Rows from block 9 of the encoder of a small image autoencoder, named by matrix and row number. Rows with one number belong to one channel. Each number is 200 + 40 x the weight over its row's rms, rounded and kept within 0 to 999. All counts start at 0.
After each channel's rows are labels from the 100 images, of 14976, where the channel reaches its highest value: "responds to" is what is common among them. Only what is clearly more common there than usual is listed. The data: close-ups of made-up surfaces with and without defects.
# convs0: first 3x3 conv (encoder.blocks.9.convs.0.weight, 144x144x3x3, each kernel summed), inputs 0-71
# convs1: second 3x3 conv (encoder.blocks.9.convs.1.weight, 144x144x3x3, transposed, each kernel summed), outputs 0-71

convs0.115,196,220,173,210,201,183,203,207,186,129,174,178,236,189,168,269,139,164,165,260,230,178,219,210,217,182,213,165,141,145,240,217,274,173,292,250,164,156,318,242,243,160,191,210,215,191,202,194,215,200,154,230,176,218,263,249,193,234,261,202,275,216,277,237,194,259,186,222,214,218,232,256
convs1.115,150,191,207,169,212,132,250,211,172,226,178,231,218,206,237,152,273,217,190,213,186,209,236,165,205,236,205,292,274,231,145,179,169,196,152,155,216,204,143,131,149,268,201,231,189,230,175,189,167,171,243,238,207,240,190,167,252,188,177,186,137,217,52,194,147,202,222,204,181,178,126,139
responds to: smear; stone; tiles

convs0.95,164,172,270,228,218,202,210,182,198,183,184,192,161,163,230,236,200,132,209,185,224,217,176,224,154,261,185,166,237,159,185,172,90,194,231,216,191,170,250,192,278,239,208,209,220,208,216,233,180,215,193,121,221,132,299,221,244,166,196,255,203,228,220,142,261,190,278,147,169,219,197,247
convs1.95,146,233,168,183,197,224,211,207,208,234,187,214,180,243,206,135,191,207,244,165,236,198,278,198,198,152,238,209,167,266,155,198,184,174,221,193,194,269,181,192,130,227,233,206,225,228,202,163,197,154,202,210,162,242,107,178,210,305,254,188,241,171,195,63,119,164,286,233,216,160,152,142
responds to: dent; stone; brushed metal

convs0.109,123,264,220,214,260,203,244,251,204,150,240,188,195,156,272,195,244,193,164,223,182,170,179,207,176,188,228,226,166,172,255,262,242,197,223,202,205,247,258,146,182,235,203,261,155,221,287,183,230,258,195,228,212,196,272,235,169,211,242,201,230,193,240,230,232,255,202,241,222,184,311,205
convs1.109,250,160,173,223,158,161,241,136,227,242,114,209,210,239,135,198,199,203,169,256,230,213,223,211,209,201,199,264,204,254,158,192,189,171,203,184,174,167,139,272,157,201,181,183,247,171,146,232,201,143,228,209,205,277,171,157,328,200,192,161,192,256,166,234,136,210,216,215,225,230,90,202
responds to: dent; brushed metal; bright spot

convs0.41,239,185,179,189,219,167,127,188,243,257,196,157,181,212,159,245,238,199,206,196,225,231,210,173,218,195,171,258,181,211,208,208,209,168,194,212,162,251,118,192,151,204,203,236,261,183,177,217,194,128,176,154,173,222,229,229,108,166,222,214,226,204,171,266,186,204,229,138,228,260,222,256
convs1.41,284,205,181,216,156,235,199,183,226,132,149,205,211,148,269,143,171,200,208,162,208,181,158,238,180,218,216,182,252,183,254,189,252,210,225,220,257,179,241,280,216,157,202,175,102,172,244,160,228,244,191,213,196,207,247,247,289,207,202,192,208,279,240,203,197,243,147,230,225,152,244,221
responds to: brushed metal; dent; bright spot

convs0.130,179,230,197,170,168,159,165,244,184,220,250,185,119,243,196,218,198,217,206,111,164,246,198,199,126,203,143,217,137,202,254,217,171,214,146,141,197,138,179,147,219,209,181,229,180,193,193,193,243,268,231,239,185,196,141,178,182,191,231,190,150,208,198,223,186,144,96,227,183,223,192,213
convs1.130,283,190,224,251,237,249,194,171,199,173,195,253,279,175,243,229,195,165,196,299,183,210,183,179,223,165,188,175,209,191,142,168,214,229,241,233,181,214,203,159,259,119,190,250,170,200,225,196,197,219,200,152,225,197,234,224,205,178,156,207,228,177,116,278,243,231,243,182,191,125,219,167
responds to: stone; dent

convs0.103,148,188,159,178,107,167,201,119,197,115,213,195,166,249,162,128,174,174,223,164,176,173,101,186,197,142,232,182,144,212,154,203,228,216,178,159,246,202,280,204,216,109,260,210,157,187,218,186,197,180,181,220,173,180,172,181,156,162,198,215,207,148,320,309,180,206,174,179,179,229,224,214
convs1.103,208,157,177,175,218,217,199,203,165,148,131,142,211,185,183,203,182,189,182,214,168,181,210,148,195,311,192,173,220,159,186,169,171,199,242,200,200,237,192,234,238,211,215,199,205,309,210,222,227,214,191,202,218,194,136,217,196,176,228,188,195,204,109,211,254,171,79,175,153,220,228,232
responds to: stone; woven cloth; specks

convs0.91,251,164,236,229,218,205,211,190,230,132,180,222,188,232,185,263,167,183,160,213,196,169,228,204,125,302,162,225,250,218,181,179,165,217,202,211,184,182,277,207,274,255,171,204,252,234,207,179,187,157,157,198,180,219,250,272,193,221,192,242,196,194,200,156,250,190,283,222,190,213,254,261
convs1.91,127,211,192,170,127,220,211,230,155,259,191,215,180,195,204,101,226,191,250,126,247,206,219,215,241,164,277,187,182,209,185,235,116,187,198,189,215,283,208,221,181,221,252,202,169,240,178,158,222,170,200,218,177,214,176,189,234,259,270,197,219,210,188,17,122,161,268,202,221,155,166,194
responds to: stone; tiles; dent

convs0.65,203,199,188,200,162,198,179,199,174,159,207,182,187,247,194,206,151,145,193,205,180,204,163,162,189,186,210,249,206,253,188,195,229,272,277,217,132,231,245,211,171,205,222,228,245,198,164,183,146,164,182,217,204,223,143,172,239,209,232,210,165,265,209,260,85,153,198,191,183,257,131,164
convs1.65,176,236,193,214,230,186,215,206,215,244,238,239,237,178,177,183,214,243,175,206,205,219,200,192,212,129,203,201,251,172,235,189,164,135,127,171,258,202,178,203,225,179,247,244,197,179,217,227,274,286,174,193,172,182,269,199,108,187,175,247,184,147,180,195,322,253,196,164,240,113,227,270
responds to: stain; brushed metal; stone

convs0.32,177,214,193,231,160,153,200,215,188,107,237,266,160,218,192,229,191,215,190,170,220,215,222,185,190,184,236,191,190,175,238,208,170,170,180,210,277,295,149,215,209,161,256,179,227,206,253,171,199,225,202,259,152,223,189,225,233,187,259,208,206,110,254,384,252,261,178,218,211,151,225,166
convs1.32,168,171,182,181,272,214,180,218,219,326,195,118,183,155,217,215,179,213,149,181,177,145,261,130,230,203,201,180,173,143,197,176,205,207,215,172,184,101,271,182,218,222,126,262,181,204,180,222,139,180,198,214,254,173,181,226,170,148,155,180,230,267,93,193,269,209,196,203,150,248,228,230
responds to: specks; brushed metal; hole

convs0.121,133,196,143,184,263,200,211,230,216,142,191,154,214,168,198,278,235,182,242,203,175,157,236,239,204,139,220,190,102,149,231,205,261,182,194,207,187,237,245,197,177,162,236,196,190,230,209,192,221,273,152,227,167,212,317,238,177,191,240,198,257,174,246,241,224,247,165,228,231,237,248,245
convs1.121,149,200,198,217,165,174,213,204,149,252,116,243,206,210,156,219,209,225,136,241,217,221,188,150,223,213,189,263,248,186,202,225,152,188,218,133,192,171,179,203,174,246,176,189,186,174,214,257,159,118,249,240,230,268,173,160,252,178,219,181,164,278,102,220,124,188,247,227,194,198,122,154
responds to: bright spot; stone

convs0.30,190,201,163,189,127,204,189,201,229,126,154,312,247,252,229,262,171,193,191,176,148,237,183,217,181,176,165,178,219,152,222,196,173,204,252,196,198,224,214,224,168,204,294,152,190,211,241,166,176,209,193,220,198,189,140,230,157,209,242,191,232,194,252,341,247,262,203,213,224,176,133,202
convs1.30,228,170,192,177,258,188,163,247,183,297,224,135,148,175,233,182,187,246,164,253,213,130,299,142,215,240,225,194,211,197,174,178,264,217,175,161,195,161,184,165,218,170,123,301,224,174,164,224,167,267,206,211,240,143,206,236,265,142,187,160,198,162,97,226,264,199,179,191,151,253,295,230
responds to: specks; brushed metal; hole

convs0.24,131,192,138,172,198,134,168,197,154,112,173,231,127,177,213,216,157,213,182,249,166,268,208,115,266,147,156,220,190,169,249,172,206,226,194,196,215,121,277,149,179,201,185,125,174,180,218,221,180,243,231,187,238,174,221,197,191,152,149,170,195,222,74,309,202,214,141,184,222,171,211,172
convs1.24,169,203,224,231,126,251,284,157,222,188,221,180,197,237,217,169,217,158,213,135,224,131,155,248,195,264,223,209,191,281,195,227,210,175,196,196,210,260,133,216,206,213,224,317,171,196,170,200,260,138,150,193,196,188,150,203,200,268,257,209,206,199,316,24,234,142,228,195,208,192,192,239
responds to: stone; smear

convs0.37,171,145,166,195,209,202,203,175,175,169,217,180,148,158,238,228,183,214,220,177,161,243,126,165,183,271,181,215,202,190,191,196,188,218,192,185,214,155,274,201,214,135,213,244,193,176,214,251,189,167,187,193,157,194,232,171,95,160,218,229,178,196,212,281,291,230,16,197,203,179,242,197
convs1.37,174,255,199,217,177,159,177,199,259,354,161,245,228,230,212,218,208,153,174,209,222,187,198,197,245,117,200,121,225,194,152,145,162,164,146,216,219,138,170,173,174,235,194,236,207,206,170,174,223,231,198,246,247,220,142,189,246,168,134,150,194,167,164,250,181,240,367,205,170,197,146,181
responds to: stone

convs0.92,184,165,276,202,260,236,188,208,213,224,223,214,110,209,220,165,145,210,267,196,168,191,158,165,181,217,179,174,229,182,187,148,181,181,175,214,186,189,193,258,224,216,208,224,308,253,205,262,212,223,183,159,166,184,278,236,186,230,212,234,193,181,227,148,301,198,266,159,194,232,193,256
convs1.92,83,238,144,178,165,199,247,208,172,198,160,183,189,211,185,196,219,198,206,130,260,200,262,181,189,197,273,168,169,210,218,270,144,203,232,186,211,234,205,167,170,248,207,143,152,172,201,147,201,134,222,231,225,215,134,214,256,210,256,211,227,205,208,77,123,123,286,233,208,203,167,169
responds to: dent; stone; brushed metal

convs0.29,258,214,203,182,202,187,184,146,245,90,243,252,213,299,204,267,174,161,171,196,191,231,188,218,228,174,172,205,226,227,189,211,220,211,217,194,213,211,223,252,160,192,204,164,157,222,237,182,199,215,172,243,238,160,134,257,179,235,214,219,218,162,256,343,241,246,196,194,207,230,188,241
convs1.29,165,163,191,196,184,231,175,274,156,340,180,153,185,150,254,176,209,264,173,248,180,158,267,138,209,229,232,170,198,134,211,182,235,220,184,172,178,169,191,205,222,161,177,302,232,168,154,210,179,299,190,187,210,187,215,226,208,128,179,173,178,182,130,272,282,204,189,204,166,195,272,240
responds to: specks; brushed metal; stone

convs0.118,126,145,150,167,162,173,136,152,169,196,160,152,123,226,186,214,191,168,232,184,208,283,170,190,198,175,202,177,212,206,204,182,200,232,200,207,204,180,99,218,228,184,208,260,181,203,173,257,228,229,194,148,181,180,248,126,90,200,155,180,221,167,176,171,181,210,191,150,208,181,213,217
convs1.118,185,196,225,189,172,224,245,177,194,117,206,219,298,147,211,159,216,199,223,227,183,180,125,216,199,307,206,199,188,193,197,236,181,204,217,221,227,225,331,212,223,230,208,192,168,211,234,187,210,243,200,162,213,223,157,220,217,184,234,232,158,217,251,59,234,149,166,177,194,180,264,152
responds to: stone; no defect; defect: none

convs0.136,204,149,179,205,236,155,134,159,215,238,178,156,243,204,194,145,145,102,156,125,200,226,216,205,176,119,186,155,161,259,195,251,185,211,171,211,214,127,167,175,161,253,130,153,207,242,141,170,142,246,224,285,237,192,180,181,207,198,177,169,160,209,193,157,241,172,102,230,153,219,238,203
convs1.136,144,209,190,233,212,198,222,223,168,195,205,235,257,159,212,315,222,254,233,271,202,252,156,114,227,178,155,236,208,132,216,156,194,189,205,200,193,176,183,190,213,146,213,298,183,175,228,242,188,179,177,107,177,174,254,198,133,208,182,212,160,195,142,320,191,224,204,180,196,173,226,145
responds to: bright spot; stone

convs0.18,188,228,258,231,164,164,157,135,253,129,213,240,198,187,202,265,193,113,201,222,221,215,217,153,256,213,213,156,223,214,267,241,194,179,230,203,178,180,251,205,188,180,224,175,145,169,198,215,197,300,223,243,222,204,118,193,227,192,208,224,272,183,275,329,223,238,183,206,236,174,171,221
convs1.18,235,155,156,183,201,223,196,250,145,279,205,175,198,148,217,142,187,227,187,229,151,140,282,182,194,214,198,204,210,152,149,153,247,242,201,180,207,177,192,179,211,167,146,304,270,201,183,200,163,221,200,203,229,166,228,273,209,155,175,169,159,180,82,232,292,231,205,233,155,228,247,209
responds to: hole; stain; brushed metal

convs0.22,264,196,211,239,139,160,204,163,201,108,176,279,204,239,213,227,163,107,178,216,208,167,196,208,215,175,188,194,267,163,212,201,170,207,203,180,215,209,259,238,180,146,218,146,221,188,213,190,143,243,205,252,125,222,123,164,247,166,264,207,173,215,258,310,238,251,174,214,163,169,188,176
convs1.22,146,187,203,177,252,218,177,252,207,285,248,156,187,129,226,212,204,279,165,215,171,158,305,132,218,198,195,186,189,143,161,129,235,248,191,178,196,161,180,118,218,209,168,308,204,211,190,233,192,219,196,194,277,153,236,258,180,194,168,192,213,162,93,242,250,224,197,186,171,204,259,201
responds to: hole; wood

convs0.114,167,184,166,195,179,199,234,221,197,187,204,162,156,189,232,179,217,177,242,235,189,174,220,238,172,167,201,178,148,222,281,225,255,153,254,268,226,213,264,175,183,189,229,224,171,206,178,175,204,270,156,202,160,272,263,247,214,199,274,212,245,234,296,287,203,238,197,228,225,200,283,237
convs1.114,144,203,182,216,228,145,229,192,215,218,155,208,231,230,149,196,185,207,155,215,195,217,216,113,206,236,206,290,245,189,161,193,170,212,147,135,210,178,148,186,185,248,150,182,239,181,197,207,174,131,226,273,213,184,203,170,210,189,187,153,160,207,79,192,169,192,253,196,197,249,123,145
responds to: bright spot

convs0.21,251,247,214,205,87,188,223,207,185,165,175,254,165,268,224,280,131,215,182,158,205,195,189,236,188,149,249,190,209,167,244,180,232,226,200,181,195,204,222,246,203,202,197,179,261,196,212,238,151,174,196,203,150,257,108,228,162,203,245,179,242,215,271,332,232,216,195,210,197,181,142,244
convs1.21,159,141,164,170,250,188,163,233,198,262,257,149,188,125,224,202,262,263,142,230,191,144,283,122,232,263,201,171,200,145,172,206,220,237,213,178,223,168,190,157,223,200,159,285,149,174,186,188,193,243,204,230,268,126,237,264,247,148,176,198,179,162,103,200,252,222,181,185,134,235,283,192
responds to: hole

convs0.76,299,198,193,192,204,208,216,192,126,182,216,238,255,270,232,229,194,213,251,233,199,204,216,240,272,168,223,182,258,228,199,215,196,161,222,200,215,181,165,228,292,181,180,235,185,179,186,181,236,223,171,224,191,191,187,221,246,162,219,220,253,215,275,237,139,228,207,239,181,179,241,252
convs1.76,139,227,238,209,222,243,212,185,260,294,253,197,164,185,195,123,172,164,214,134,183,183,194,203,180,268,144,213,187,203,192,180,212,258,171,238,179,278,198,183,182,195,204,238,182,245,202,198,154,201,242,192,226,200,206,228,134,186,138,173,169,189,87,161,244,143,245,199,152,194,182,179
responds to: brushed metal; dent; crack

convs0.10,253,195,182,238,222,200,203,236,152,294,195,237,199,179,205,194,170,160,245,216,178,119,247,194,206,170,219,275,185,164,172,222,219,130,240,206,229,259,239,152,181,193,262,167,160,241,294,183,176,173,257,154,237,190,212,242,164,224,230,308,211,187,244,261,176,238,188,213,225,257,161,247
convs1.10,225,211,230,203,163,212,224,213,244,154,150,137,258,231,162,191,241,185,148,203,225,213,235,233,255,292,156,146,207,208,187,169,201,241,133,225,200,173,194,272,205,176,162,192,235,219,133,229,253,259,151,241,214,183,179,220,291,153,176,114,220,228,107,239,203,203,203,193,194,196,209,170
responds to: brushed metal; dent

convs0.61,212,189,166,197,148,134,233,173,159,251,152,218,256,214,199,201,143,271,199,216,184,217,187,206,192,177,175,180,196,191,151,157,222,219,199,180,227,194,216,222,155,137,203,233,164,175,169,223,197,158,217,205,186,183,210,229,173,225,244,206,151,159,129,149,122,123,150,190,191,240,193,229
convs1.61,212,211,232,160,226,190,172,205,206,113,193,205,218,170,233,222,192,137,171,230,177,156,189,188,200,240,167,205,205,195,206,246,211,181,220,198,140,191,187,168,189,233,174,207,231,189,180,224,167,344,209,177,227,229,207,193,255,151,123,176,208,201,236,358,298,278,254,209,236,168,148,188
responds to: brushed metal; stone; smear

convs0.125,141,195,248,237,222,175,215,227,280,155,213,201,164,206,199,158,200,196,182,188,174,180,205,213,206,157,136,217,223,187,206,237,288,243,180,215,224,240,243,194,141,163,187,196,240,233,183,167,190,193,189,242,178,216,306,227,195,186,237,237,257,137,229,219,247,216,154,201,186,226,277,164
convs1.125,148,203,114,164,181,190,263,154,107,238,154,188,257,192,173,213,217,214,160,241,228,255,208,149,196,215,244,247,187,209,241,197,164,177,214,176,188,159,172,185,184,233,203,186,199,162,179,244,167,179,208,211,209,270,179,193,254,199,219,168,154,323,104,238,101,205,228,226,212,170,123,199
responds to: bright spot; stone; dent

convs0.117,167,178,202,232,221,244,218,230,207,174,221,187,179,127,260,270,162,250,191,163,182,197,166,256,228,183,233,148,196,211,255,238,213,231,297,249,187,277,245,202,222,216,186,212,184,292,253,183,191,280,166,188,198,242,261,226,175,180,235,160,253,210,334,283,217,281,220,207,226,225,167,201
convs1.117,199,202,154,164,226,163,203,189,209,235,184,170,227,240,158,168,206,187,150,253,198,198,277,156,219,198,183,264,203,209,140,213,201,172,188,154,207,178,185,202,169,231,172,214,240,156,173,212,177,143,267,240,241,209,175,167,305,233,194,198,201,218,35,146,121,186,206,239,199,216,154,145
responds to: dent; brushed metal; stone

convs0.19,218,189,199,219,179,211,188,167,209,141,213,311,229,252,175,273,193,218,222,172,219,240,203,157,217,169,220,197,242,205,253,204,201,196,232,250,247,291,214,207,188,190,274,162,223,186,279,183,203,226,194,274,253,185,129,257,139,198,234,240,201,165,293,393,251,267,220,243,226,224,156,230
convs1.19,186,182,183,195,206,188,161,289,200,316,202,103,179,166,231,180,208,220,150,219,160,141,251,166,227,242,226,173,201,166,176,203,206,210,154,158,193,124,200,222,225,169,119,293,195,185,147,195,158,250,195,196,233,197,230,198,267,165,168,151,221,212,57,180,265,218,182,175,155,224,267,200
responds to: stain; brushed metal

convs0.124,143,261,200,211,193,180,154,251,201,110,230,165,157,220,192,213,197,202,226,198,238,189,160,224,226,139,193,188,204,126,237,196,244,251,191,173,196,180,268,235,245,179,198,187,223,237,192,191,209,169,225,225,168,280,263,232,226,162,249,201,240,136,245,258,202,182,179,184,163,289,303,236
convs1.124,156,161,167,180,192,201,257,136,206,260,159,214,269,188,149,216,213,225,125,188,188,252,227,148,207,225,238,259,229,226,163,192,177,178,202,173,223,198,177,184,161,219,210,184,190,172,182,231,181,137,203,244,243,235,216,188,219,219,226,160,168,306,93,227,125,228,232,205,245,150,88,161
responds to: bright spot; dent; brushed metal

convs0.108,172,248,180,232,220,216,174,231,240,156,225,133,205,199,201,213,192,280,216,225,189,243,181,237,234,168,205,167,154,166,240,211,263,163,221,227,209,239,243,195,168,176,166,205,159,226,220,159,229,199,185,212,161,241,229,266,159,208,234,231,230,237,246,234,234,267,200,185,243,222,243,229
convs1.108,175,154,219,166,190,139,238,163,192,237,142,240,203,220,177,198,236,219,151,274,222,191,219,149,190,252,208,283,246,242,161,233,177,222,181,143,188,171,143,217,138,205,206,199,216,176,160,233,190,231,227,221,205,241,196,172,288,178,183,137,189,195,135,247,158,237,261,231,224,193,147,168
responds to: stone; brushed metal

convs0.100,165,171,243,234,246,233,184,221,207,290,238,199,178,195,206,239,208,239,109,170,181,191,240,177,193,222,159,274,171,164,179,191,162,263,205,202,139,267,207,140,173,221,213,188,233,232,203,215,167,155,184,118,229,200,205,169,142,200,243,184,162,184,139,50,270,131,198,181,185,191,195,226
convs1.100,186,211,164,199,159,182,246,209,181,78,124,236,214,177,168,214,222,200,231,221,231,197,133,223,195,223,289,141,213,212,183,233,113,179,222,206,200,166,205,236,170,226,187,155,147,210,187,177,246,252,230,272,145,280,168,228,251,249,192,215,215,190,279,236,120,219,274,203,234,211,152,131
responds to: dent; brushed metal; stone

convs0.111,187,252,164,199,171,211,216,187,228,126,173,234,149,176,282,200,283,187,217,182,209,172,167,248,252,166,245,244,170,173,205,203,240,190,200,178,257,255,314,232,178,225,228,190,205,220,181,200,167,275,162,202,183,241,242,232,219,176,219,177,177,199,257,246,246,232,198,188,189,247,256,166
convs1.111,150,169,194,176,236,202,231,219,178,276,188,181,255,201,145,172,179,253,167,218,216,233,269,140,191,216,155,266,214,205,229,188,182,202,181,185,190,159,104,146,204,204,194,194,223,196,226,223,195,74,207,227,280,214,216,205,221,212,248,167,186,246,87,178,93,180,219,218,203,165,130,175
responds to: bright spot; brushed metal; dent

convs0.26,197,235,221,224,189,214,190,261,199,102,235,164,220,228,228,234,235,265,215,209,217,190,172,211,166,156,190,177,175,202,175,167,234,242,210,150,163,143,222,222,199,200,168,147,142,196,107,240,213,154,182,166,197,213,251,183,139,203,198,189,179,190,152,176,185,251,198,192,171,166,201,127
convs1.26,208,221,226,228,181,203,291,197,208,130,202,273,234,194,258,199,198,220,236,233,215,266,173,198,209,216,202,239,219,230,216,271,244,245,203,235,255,201,245,145,203,242,267,322,158,120,232,202,256,270,202,135,240,183,244,202,170,125,162,242,230,207,145,178,254,152,152,175,211,164,269,228
responds to: brushed metal; smear; no defect; defect: none

convs0.8,148,157,222,204,189,201,217,190,179,124,200,202,148,203,223,229,196,160,240,200,170,243,135,179,227,216,186,211,177,166,160,205,209,251,188,203,196,239,142,187,200,169,214,304,214,208,208,201,223,159,190,174,197,203,247,140,109,183,230,142,164,158,163,236,235,227,70,131,177,181,197,240
convs1.8,238,266,199,235,248,229,212,242,271,262,224,186,234,192,120,179,186,212,285,207,238,127,196,231,202,183,197,179,191,250,171,197,143,180,264,273,192,163,271,196,209,195,227,166,188,189,205,232,186,299,224,168,172,181,162,265,206,229,183,272,249,219,231,161,182,180,231,217,241,203,246,177
responds to: carpet

convs0.77,150,155,176,187,226,204,191,217,179,173,233,111,181,177,129,154,174,169,157,177,189,160,248,177,191,190,179,175,193,148,185,139,216,229,126,179,237,255,222,198,186,178,190,184,206,164,186,162,177,294,171,254,204,223,199,160,183,230,151,239,247,214,307,210,118,165,154,237,198,235,140,202
convs1.77,105,245,232,189,195,195,264,184,175,223,179,265,216,221,241,222,197,219,226,156,134,229,101,160,230,190,190,207,209,202,235,246,107,195,162,169,199,213,213,209,200,235,237,240,192,222,211,240,230,159,195,178,192,196,204,204,131,135,165,210,125,196,124,206,285,141,254,156,166,195,222,191
responds to: hole; brushed metal; stone

convs0.105,247,146,232,190,209,159,209,206,171,160,196,211,154,210,239,196,194,153,200,228,184,181,206,181,159,263,194,216,251,181,251,190,145,145,206,236,210,215,192,192,223,240,250,189,230,240,272,160,237,202,196,214,163,224,288,286,219,231,242,274,189,222,221,220,270,255,279,216,220,221,260,243
convs1.105,109,239,170,193,176,215,228,202,198,262,180,172,194,210,194,103,178,196,215,117,256,213,252,226,217,153,231,217,171,226,185,220,153,182,169,191,205,215,216,246,165,248,207,191,207,226,165,181,208,112,199,181,220,217,150,153,225,253,208,204,224,204,197,42,123,143,248,238,224,203,163,186
responds to: dent; brushed metal; stone

convs0.140,125,176,181,187,216,209,232,169,182,152,216,234,194,219,245,210,176,210,201,188,185,182,146,203,198,313,191,203,226,212,186,137,169,211,233,185,206,136,166,192,324,195,208,319,170,176,240,227,223,229,198,146,203,194,266,164,214,226,178,226,173,191,210,154,213,173,103,213,215,181,274,171
convs1.140,237,229,208,230,229,162,165,219,186,308,204,150,174,121,201,190,203,244,192,241,220,150,279,189,203,69,194,209,166,180,188,210,227,161,165,210,204,248,210,230,157,216,179,125,280,172,203,202,204,220,224,246,188,246,134,240,191,202,258,192,175,207,148,198,127,261,264,220,215,198,155,206
responds to: smear; stone; wire mesh

convs0.53,195,85,138,201,203,256,186,200,207,265,198,194,167,182,229,210,237,196,220,158,250,278,206,149,180,233,241,151,215,172,183,178,205,203,197,181,229,167,152,218,167,202,220,249,201,269,267,198,138,237,187,224,189,163,187,211,195,205,246,182,146,167,262,296,222,301,273,218,173,235,215,167
convs1.53,195,294,243,195,193,172,224,182,261,122,209,189,182,211,213,165,189,217,140,218,131,155,223,199,218,150,148,231,172,216,226,197,241,224,206,200,202,225,206,252,223,166,247,218,217,124,208,235,265,236,236,209,184,232,230,240,224,194,181,230,248,259,193,173,267,216,170,251,236,202,184,242
responds to: dent; brushed metal

convs0.120,281,247,181,236,221,168,171,242,205,144,160,180,203,197,217,232,162,177,197,135,191,152,234,252,196,137,144,269,93,196,259,184,256,234,210,214,161,212,269,167,285,133,251,151,207,136,237,225,223,240,205,234,225,232,294,201,180,165,243,229,231,209,245,193,223,238,180,220,209,240,166,197
convs1.120,77,188,204,197,224,206,264,159,168,231,187,233,219,163,129,252,244,239,153,266,210,238,180,158,209,221,211,216,274,199,168,202,168,189,179,159,233,190,177,201,155,270,178,233,190,251,173,239,169,172,195,188,156,213,156,193,208,228,240,159,168,234,124,271,135,212,216,172,180,163,223,112
responds to: bright spot; brushed metal; stone